{"encoder_arch": "efficientnet", "model": "image captioner", "dataset": "small renderings of single solids in any pose", "train_examples": 197500, "image_size": 32, "crop_scale_min": 0.8, "horizontal_flip": false, "translate": 0.06, "rotation_deg": 10, "cutout": 0.4, "tokenizer": "word", "vocab_size": 54, "encoder_norm": "batchnorm", "encoder_activation": "hardswish", "encoder_channel_attention": "se", "encoder_depths": [3, 6, 6], "encoder_kernel_size": 5, "encoder_stem": "deep", "encoder_expansion": 6, "encoder_widths": [24, 40, 72], "fusion": "cross_attention", "decoder_width": 128, "decoder_layers": 6, "decoder_norm": "layernorm", "decoder_norm_position": "pre", "decoder_activation": "relu", "decoder_mlp_ratio": 4, "decoder_head_dim": 64, "decoder_fused_qkv": true, "decoder_bias": "all", "decoder_qk_norm": false, "decoder_parallel_block": false, "decoder_inner_norm": true, "decoder_drop_path": 0.15, "decoder_positions": "learned", "decoder_cross_attention_every": 1, "decoder_tie_embeddings": false, "init": "lecun_normal", "residual_init": "zero_last", "optimizer": "soap", "beta2": 0.99, "lr": 0.0021, "beta1": 0.95, "shampoo_beta": 0.99, "eps": 1e-08, "precondition_frequency": 25, "max_precond_dim": 512, "one_sided": false, "adamw_lr_other_params": 0.0023, "grad_clip": 5.0, "steps": 5000, "batch_size": 256, "epochs": 6.5, "lr_schedule": "linear", "final_lr_fraction": 0.01, "warmup_steps": 150, "weight_decay": 0.2, "adamw_weight_decay_other_params": 0.01}
Rows from block 3 of the image encoder of a small image captioner, named by matrix and row number. Rows with one number belong to one channel. Each number is 128 + 24 x the weight over its row's rms, rounded and kept within 0 to 255. All counts start at 0. Numbers have three digits each. After the name is the row's rms in percent of the matrix's.
After each channel's rows are labels from the 100 images, of 14848, where the channel reaches its highest value: "strongest on" is what is common among them. Only what is clearly more common there than usual is listed. The data: small renderings of single solids in any pose.
# convs0: expand pointwise conv (encoder.blocks.3.convs.0.weight, 144x24x1x1), inputs 0-23
# convs1: depthwise 5x5 conv, stride 2 (encoder.blocks.3.convs.1.weight, 144x1x5x5, trained with AdamW), a 5x5 kernel
# convs2: project pointwise conv (encoder.blocks.3.convs.2.weight, 40x144x1x1, transposed), outputs 0-39

convs0.115 091:122131121106151182143161135131144149092112101125157091123110128077146123
convs1.115 112:134142117139092126185136141120119180187126130129144164120113146124149133112
convs2.115 083:177137131147086154158142102138101088126141177150123123121159099107139162169124124115172121139121110136135121166121156115
strongest on: green; yellow

convs0.17 110:116105119104160093121128127123152117148093124198131108141153138136088126
convs1.17 080:120133110115127119135155136117137150193177132128154178173141124140140131131
convs2.17 107:129100162150120108122144103117124113102138137119133128197112103111130131117087152152158116168125147121083117133135149071
strongest on: striped; red

convs0.69 084:141090091126116143147109136142115134110060117121095141148145142090121105
convs1.69 116:130125115109114145128080088094131126106070082138130132089113144131133137136
convs2.69 126:144168131179152130149100127115114150156151063118157133100097121091101110122122140145133108162142141141131137135170149146
strongest on: purple

convs0.85 101:163111103159113149111139160085093138106152159157125146119173127135133128
convs1.85 088:133136149130129135138167168157136153189179128144162147137139123142124112145
convs2.85 111:146095120134159134121119141147128108159092136097146131116155137132113159135137090106098105111141152113092201158096127145
strongest on: orange

convs0.79 110:145138168127112078097111159142100177105097148123143105126121107141128136
convs1.79 094:108145129110127132155162108143158175155086113157171102120104143132121135103
convs2.79 086:116153109140108201142111114112115133125164144093131129145128113163140120117147172150146130107098143130104166116137171164
strongest on: metallic

convs0.28 098:108082127141139084112121148109094098126125120144147175118094130100096131
convs1.28 073:131150157122125139140119099102107062067124137110150165138128142134129136132
convs2.28 082:129115141111158068093148147135089126098147110113167158151128147139130119162135144140099164108151153142109093120112169129
strongest on: blue

convs0.18 093:079107137102141104120084142165123116112111144128117101142166165145117104
convs1.18 096:133125102111131113130121115142136123148174157118143189183150135133140158152
convs2.18 099:111113111131134104159101145148159164165173127136117148111159153116115135151116136172144129170109150075120129112118153091
strongest on: orange

convs0.75 096:096127138085138124133101128177161113130141117063139128114127126128090124
convs1.75 098:136129132131126126115126149150131130128176148099142178192144124143162151154
convs2.75 103:104158134136132144114135091089163148113134125162172097118108139136163118188152096129129112138113154150123150154154093126
strongest on: glossy; orange; red

convs0.72 069:147154120103095117137115120112123061130117092118116111159101129096161127
convs1.72 110:146127110110125146103111102098111118108065099129131094082098140120108121112
convs2.72 140:147133097132113094099121164109129121133124123140149115140136139124116111136154154170134063149115121144126158152148147054
strongest on: black

convs0.103 102:139122124137174094089151105179134111097117163120136131173127124121109132
convs1.103 090:125127107104132142146149107113136156190165135118138178170137104118134145135
convs2.103 079:160104111107116128126144153128103157116167101170153136114140184154076119090124131117125140135130168150123114146114171139
strongest on: orange

convs0.31 095:106105118157111109082103127109131133158169149131139142181127090148136134
convs1.31 096:114100127119131113085114129120144129054119126159152141086119140156148140116
convs2.31 100:155129146138137145145151130129111175114143090202141126084136171153098103125114116127139101098113152150134121098128134116
strongest on: purple

convs0.71 083:125136091115094126104136178098128128122085164134127163139092154108123121
convs1.71 100:119117122124137115090108123120124089090117110106062093121121119094102108135
convs2.71 118:138205201122129126168135130111136129144133152107100164125137132129113138141098106110136129161135155115118145150159127136
strongest on: plain; red; orange

convs0.24 133:104119130120146135135109135138184118079139137099095102099118095087121129
convs1.24 097:100147143080150126132128168079140066153127145134133113115152127137127121116
convs2.24 060:150150129127121122176108095096127133113108164158108123147122150184136120166097100132123115183118112158131157119138139156
strongest on: yellow; orange

convs0.8 094:168121121166117132117144097128099107113118159136115121147092087096125084
convs1.8 084:125128138121129142131149128125132105175184098129142078172159104142140114138
convs2.8 069:112120122130122133170115121111152145149117115135160071141141158151116139093095144101113088144092159168173126137105144110
strongest on: teal

convs0.38 110:100137148111126120131121133109074149087133106158105139163076128101132121
convs1.38 104:133137147147116132169177135124140167183137134151151134124102132137115094092
convs2.38 094:124159069113123081178103140130120085135131103122111077122104133151126087165135152160131133130116145136141131135144108135
strongest on: metallic; blue

convs0.82 085:125112130143150130151095143139150161107073122085139142155140166160119113
convs1.82 121:123154111121145128139165143140157171170157139139159167164139130151131112160
convs2.82 089:156132137087137105174121069134100138137115143129138130101112137183160158174135113133109116124105140094098147142120114117
strongest on: yellow; green

convs0.117 124:136163156130100073116100151092129143098111094100119147137142129137114101
convs1.117 072:129129115136111132155145156117134164182135140134162179080141140146129157132
convs2.117 078:097116134128091128094123141071123113151118158147094163137114117144108117118144150160122125089110116166144184129124154099
strongest on: striped; red; orange

convs0.67 099:108153130127105142183108112133137090172113127101159134150116131161131093
convs1.67 088:132129126128135139132141178152096142167188158108119144166163126110129127135
convs2.67 097:124117146122100149186191142131173109151130128093126130130113106115091166128137114128141136156139136122120116117139191134
strongest on: orange

convs0.142 090:092128155148152146132128138142130153120175180123097121131148175147104138
convs1.142 126:131169164153111152165174180130138121161140145124129109118136109129136146101
convs2.142 105:164139130103128081134092128128114164113148142126186092151124127114166117133098150128180144136109126090090131113129139130
strongest on: black

convs0.89 098:132150097101121148136164145112138108095092098126133083104154134171112129
convs1.89 103:143132133117100135153177129124137145185167130126130150184139125111137150148
convs2.89 102:126136179145115164145153164129137107151121097141154141119121102114112167127129137125077100123112166087103113176132135151
strongest on: purple

convs0.20 059:103118167125194146116110114137101174115116167133140157129129131146124138
convs1.20 097:122115108122103145130125142137099145142168174121135187171132110143158150140
convs2.20 097:167102114096139117170122155168149153106141149113097124118134146099113150141108159120159167114149146159141157159146101100
strongest on: black

convs0.135 095:148114128116156133150137118115153116197151115093166135127131092139097134
convs1.135 107:138091094085104115111139134107122150166152152156159162150131148135142154107
convs2.135 092:113150137136129154093141152094096082124120107131143124159147096115124106167112100126150101095121191143104119094138146138
strongest on: light from: behind the camera; red; purple

convs0.98 109:114101129152111079101110153100117102119155170157153152157132123109106127
convs1.98 088:120140108140125161120114096137168134098114121166132099077130146155085105125
convs2.98 100:120165077136160134164158144139136090114103133124150100132147094125154129167116130103191143165130116114144117123141152128
strongest on: blue; orange

convs0.63 111:166144130086112142140081139129122128119137130110158141120097064154129119
convs1.63 085:126122136131128133110082104123147176168121109114131167176144112101093117131
convs2.63 095:121125156163106086105131096162124119144110145105169110147141121127090077103084109110105124144162128115111112142158107108
strongest on: dotted

convs0.95 120:114115115120089150127101126115099150191096120118127115124160142127159091
convs1.95 083:131121103124131142156125081100127163180147109115135161164157107105131148144
convs2.95 098:147099123091129148154173144145116159132153095163167124136130169157112125096104130094122085139104164142144103117134151125
strongest on: yellow; orange

convs0.132 085:106090114147068095159166137123136161139137106138159138134136144133124154
convs1.132 093:137142117108130116163144140118146143167172148145132180178145116148149150133
convs2.132 089:137154127110109132141135135123117129117108087137150102121100068127119146153101135118079164102080137109084133101129118168
strongest on: blue

convs0.53 087:145121104126119123104177175114129129101136165145163130172102143119101130
convs1.53 114:125108145136119136123140172148112148168189164119140167161147133110127132119
convs2.53 111:116102136109126143141125176152109130143120135111179156129143107176109117160101138136127090145124154165109134180107109160
strongest on: teal

convs0.4 105:117122100169139105110195139126122141134136109106130109102133175114124097
convs1.4 130:128129120118128126121095079114135093078078108121101091099118120118104120127
convs2.4 128:119125115122106139144129106118156172091122124142102156128100114119163164150124147186150125167103146145092162150094142115
strongest on: plain; red

convs0.6 126:112069124134109114134101150131089106139145164113151165113108140099104111
convs1.6 089:128147116125125125140137083136126140160058129137145146070134127142131096137
convs2.6 066:128184133137121149120099141121116104165132099164122121136163082090166124117132150113132124106097108126134119171130179121
strongest on: blue

convs0.70 115:128106092132143072136133130113102120141148110119137166146119154140083085
convs1.70 096:114141164138113122163138086121158142075099148153090092150125127120128138120
convs2.70 069:124163098149119088157138150143134126127135139099117131161167148118150135154139160128108193091139104152141107166130154106
strongest on: blue; yellow

convs0.107 095:160091145166140139135115080121146117118151139119122140131152082084099125
convs1.107 123:113134159151142125093110130164127106104087120128137069105094140139106115102
convs2.107 088:096149135133082132121159145080119133089137109159112149105088120165161119132099116149128157129128157092140135100135132170
strongest on: teal

convs0.47 082:157143153122168121124110167118115178127171123138170135116142144109153109
convs1.47 091:127118143130116123177176145124138158183186135134129156142145121133124123128
convs2.47 107:164157112092114157157136144105137128135153113115153122127124107124131169099114154128104129061119104170096178130138121127
strongest on: matte; red

convs0.109 077:049159110146122094110115144138136115137139113109141113123127112146097160
convs1.109 083:120139152137128131151172172158116156171183148121121117105117135101116116122
convs2.109 087:131142155139162137155127186131156146114131134121154162121108190165100124129118109110084116123112128113104113156093152140
strongest on: pink; purple

convs0.131 095:068128134107122132106149125183118145106116132129134138125151100106140076
convs1.131 104:100142173141139140159174138104148165125093108129129117077116133122101126113
convs2.131 115:067149087117118085145150129182111107103142137108136141127119156110176126151161132129095155116129141134137102152133143144
strongest on: brown; orange

convs0.44 106:100120135150095169128112134123169112153120133118131095075084142144139118
convs1.44 099:115111137137126122145167171145130149175175141133152157137097106101110122102
convs2.44 097:092117122097139085124143114179107088101145119116135147159119161121122118152155111122120162105125185140129115161130147160
strongest on: orange; red

convs0.119 092:162148172104176144154156123113116104103105134119122092117123127130174127
convs1.119 099:105113111107111114082105097115112117126099108087093103095095125107109112114
convs2.119 119:110119131133138135170130134110177142167117091102118150105109105113154120126094121124124124112071115127083109126163096167
strongest on: purple

convs0.39 103:169135121105113097168133117122103088150140148091131074131128148124119107
convs1.39 096:127155143130120151138109072116148113052103140121111104139139129105129143133
convs2.39 094:086176103124084135164142120153124104154163139126114151155129117151138105134142170140141151110120183136127115113145154095
strongest on: teal

convs0.121 114:095121159098157134135129075081145152143101093117128129119142149136134097
convs1.121 102:134150134121127104145176154122131117182178155135115146173150133143112136136
convs2.121 084:116146142113096155113169135115114127168096144132111082157137168123108164124114152111139111136157177146116162166106127135
strongest on: orange

convs0.112 091:160117126126111108140117167085109116142117169128145110146112167118075113
convs1.112 090:112146127082133140147116095114162127070117137138092092128147117093123142151
convs2.112 079:158148094116143133125139136222135129144126134114140107114134149088163144167132101105124157145127111138125152163114127136
strongest on: teal

convs0.59 104:137135106112144138125123120119136136121148142036138134116088102118151124
convs1.59 095:123131105098120103081114150149133157171145115151134086080113111106123127122
convs2.59 087:108131142157069114113122089138145145139095120166142111129147150128112082133079130113129139113169118094113093140162147120
strongest on: dotted; red

convs0.78 120:141113127105133135143124178123116136154188129126112088127144088091111112
convs1.78 100:123124121126121131149156135121142176191151104130167177161115122132129130139
convs2.78 092:168156098071108142130152099121127124183088122143101121105151125141129118101141138124134138131137108183104167137153122125
strongest on: blue; matte

convs0.93 103:165131130113112138140128136100111112129142132101115118143088052124099153
convs1.93 104:131110107072136154146146159101133149142161148140151115130164107165155110144
convs2.93 082:126155143157099103103096139110118090150154110122151090129173104150088123106112147127135160136129149131097103159097114166
strongest on: blue; teal; striped

convs0.62 095:129099107073090088122112158145157112141132117131117146118090140120100103
convs1.62 101:115123120131139113117144132138129156184171131119136177179164125134145154121
convs2.62 092:097140120137123158112175116130175098104144107154176146084143106125138137168168114155124125141127135125113174100121126139
strongest on: plain; teal; blue

convs0.15 098:146142118161138119158140098094160171107120142153117099112103115162157103
convs1.15 107:106141121110125132141143140155128147192165141121158177170126128139139152118
convs2.15 096:122116132140093113152107106167106185092149145115139099120127091115125135162119082093127125103121144104144173156113132142
strongest on: yellow

convs0.1 098:128134141106136097116159138117104179158117116074110148099109103110150143
convs1.1 094:113127106112134148154123107115162179182123113130157182132109110132146132123
convs2.1 094:111156110122155173162144171128098103145135126150128095124154112085111117095174136125144147147066130131133142121141127107
strongest on: brown

convs0.66 099:101137178116135108121109127141162100148138120098157092077137121121122160
convs1.66 111:120121130121130135102077087114121095067094126111098097115130126118137139106
convs2.66 115:136132131153105141123114151129134107078133133109123140093148071166110120151093151160131141140131103098142071106162125108
strongest on: teal

convs0.143 093:138097100146132122189136149132146149158125118160146141158134089131145164
convs1.143 077:113132138160131136129130168166130126151166183120121150177162116126123147143
convs2.143 098:152119146121127108158149152137156105162108134146123121098149080117138106128125109142061124113124130096098164151109178115
strongest on: teal

convs0.126 091:070122104139127122089087129140127100120125120145122160130137131169153087
convs1.126 102:108105139139136119111136178150100141192169119132133172134110125142117112120
convs2.126 086:123137090174165100136115174135194103090149151110104122142138158136122123154148107162138142128142133115105120138140153143
strongest on: green

convs0.12 110:169063165131117146129129084132127147146139139111097144128109134111123097
convs1.12 099:121124157156112111131178189156117130148176166116124149133128132125132119118
convs2.12 087:138118153098082171117119149107079113123163122106158084113153125177134153115111150112117106150121147140140117152105154113
strongest on: green

convs0.125 074:156134141127195143146113171152126148148094112140143133139101158143120106
convs1.125 098:113135106135130131129159128132134158180158122115154181183130132142145154121
convs2.125 120:129136165080096146138144136120106122185122150109120124117143169148133148164136105117144135114151114156072132155164104122
strongest on: matte; yellow; green

convs0.136 082:112117119134120104104123132150121173092133111146093112087074141145102109
convs1.136 101:138120146136133134130151179142129169162177153138161168130153143126139106111
convs2.136 103:118118129116082154169069152147119167130148134118095167104114112133143080121159137129129140125129132109136170125168148134
strongest on: metallic; sphere; red

convs0.100 089:126127159159111117109116139120088126163179137139121112131081093093125139
convs1.100 074:112134136154131112095136158135132090117162161122079095151153134136081128137
convs2.100 083:113137127111164147111143132133117184136130109150110085137139103118192135072092141101122093094127153124117135120137134117
strongest on: purple; blue

convs0.22 079:149100099112144132148112173110101136112163143123127149161116157098167154
convs1.22 102:129138135125158135159175163136134145181175146129137149147162121146151138114
convs2.22 106:089108144108138155185118107149144157131131116102142152091121073128103128137108117129138150162160116150099128169136141098
strongest on: matte; teal; blue

convs0.43 095:106138153176127133153125109127136152149105155129189141147109102104153150
convs1.43 107:129147154161139132154165142154152157166143134149176127141121118125121106079
convs2.43 103:073132160135162146132097101119114142119112144095148142103137141099144122143100104140102173178081129149153142152124120129
strongest on: plain; orange; red

convs0.25 104:174107111130143193148125111114135136128161087117123134148119128101158107
convs1.25 095:135146148139152142151171166144141138147169143122127167130085113122106092104
convs2.25 083:144102153145110124132113103165114112122168101137129168106174133158122125163159120130098126102089088117143144151115135081
strongest on: green; yellow

convs0.13 087:116119143157148149086150137149112173144126119155163113118107124118077099
convs1.13 088:133132142151142131165182172137129158183125107131112095099119111116121128121
convs2.13 086:120149125147095136136120125145102196111175139140130142158122116134134142086107165122126184111150153123119103126125137173
strongest on: metallic; red

convs0.61 117:060133133121127108120127139162124143105123129122157127155166138122141072
convs1.61 103:132136111111121141143102085128148141074088139153117069128135147112103129136
convs2.61 107:102184109156143162131149130166126109152139116115134101079179132083167122143128142115126140129129077131121145112136129134
strongest on: brown; red

convs0.80 116:091150104114129142125127120127176153128159109164129133141098101077158117
convs1.80 099:093118143125111114139160128118101173172180143144158150145156147128145136136
convs2.80 075:111129104172144123141121107109141138106139142089104097140126101088163119173103151120112125146101077145119122147150173101
strongest on: red

convs0.110 085:108145173170170117148128095159121136100113103107146120108116101160124140
convs1.110 111:133112135149127125157153096121141181168135127119147171173156139110145151128
convs2.110 090:129113108112147143159124083114136177145107148142129158100117128125090140112150143107194149127164146161123168135143123146
strongest on: orange; red

convs0.134 101:108078144142129157104116147168173109149140082139122127107131134156148120
convs1.134 088:112123104139114124139100081094135081120138145109127167170140131164157119114
convs2.134 085:132115160133117133100133128133144131107146107070110099124103159144107150181128142152120187097132131180131130110139155136
strongest on: red; orange

convs0.84 088:124104120133101179114098163094170126141087153153140113117105143117122137
convs1.84 107:125128103126122135109083141144111093105174161107097157165146132111151151111
convs2.84 094:153151103124174116147135147173150107121150126115113118145180128101163117157128130127084155134102130144119083167102146135
strongest on: yellow

convs0.54 089:151148103124144171132125140146113122204137113140156124155123114096117146
convs1.54 101:124122110115137124101105112103110091087083107096090088089123131129117128130
convs2.54 126:136138129106124120090109120135131108136100176104111090115054137129128153140125148149131145092138146076104152096118115122
strongest on: black

convs0.11 107:111098138136125070100115148110108106135152142132113195138118118130101128
convs1.11 092:127128100118133142104074153141123074113176139103136154163125124131140150113
convs2.11 087:147171100117141114110134130169152127144131134118126120145183152139158122171143124134123178104109100158127138168120177126
strongest on: blue

convs0.86 106:126118131108115171150115118176124135123073151121102118094159163112133110
convs1.86 090:142115104132128131119079101113133109079105117135113094087127131132071113118
convs2.86 117:104155138157127173089113132088099119120105130095143148151136090126152138160104116117141084141143081113119110123146089112
strongest on: purple

convs0.34 107:117143170143102101108120131133135128147089121203125138114154114113147140
convs1.34 099:087097108117116134123101106126118104085073089121101104112113113126148144117
convs2.34 093:156098159150136142119114123155123100089111091113120171086125127142084132129133109091127116168105108124138139118084101162
strongest on: teal

convs0.127 079:115100110110120160152130128115121140082090104135108150116132164132131068
convs1.127 096:123111125161153138121072125161131131094073135130142133077119134123141121104
convs2.127 089:121120121113131177143155166133099128136109105127127097131138157179139163101080145076119100147133167136126137140131149151
strongest on: green

convs0.141 097:113094122132151106096142134115143136122100110188124130124181162145103122
convs1.141 113:125127115128130120120117091116121079083092106120101084083122128109114106150
convs2.141 119:152169100109153165137134151111141094150099104151156126105122104134126167138179100098095127108120136140148164137096130149
strongest on: plain; red

convs0.5 101:091104122167124141190135107095125130110124128142097141139131095093123152
convs1.5 106:111126142152140128153178169143125169185166137121130147153131122108129119121
convs2.5 132:130132162081089147142121127142100094125111081125110137160083127100131092168093117149136143141118107120147137126083106120
strongest on: glossy

convs0.123 112:109143106162126136156126100068130133103125161118077146132161113122134145
convs1.123 107:127111121121118112086122142152089076151164160110122163166136128133114151142
convs2.123 097:146167119105116132159123140136112153144118082065093091149125158118100120146113111156158115142168125144140105127091140117
strongest on: glossy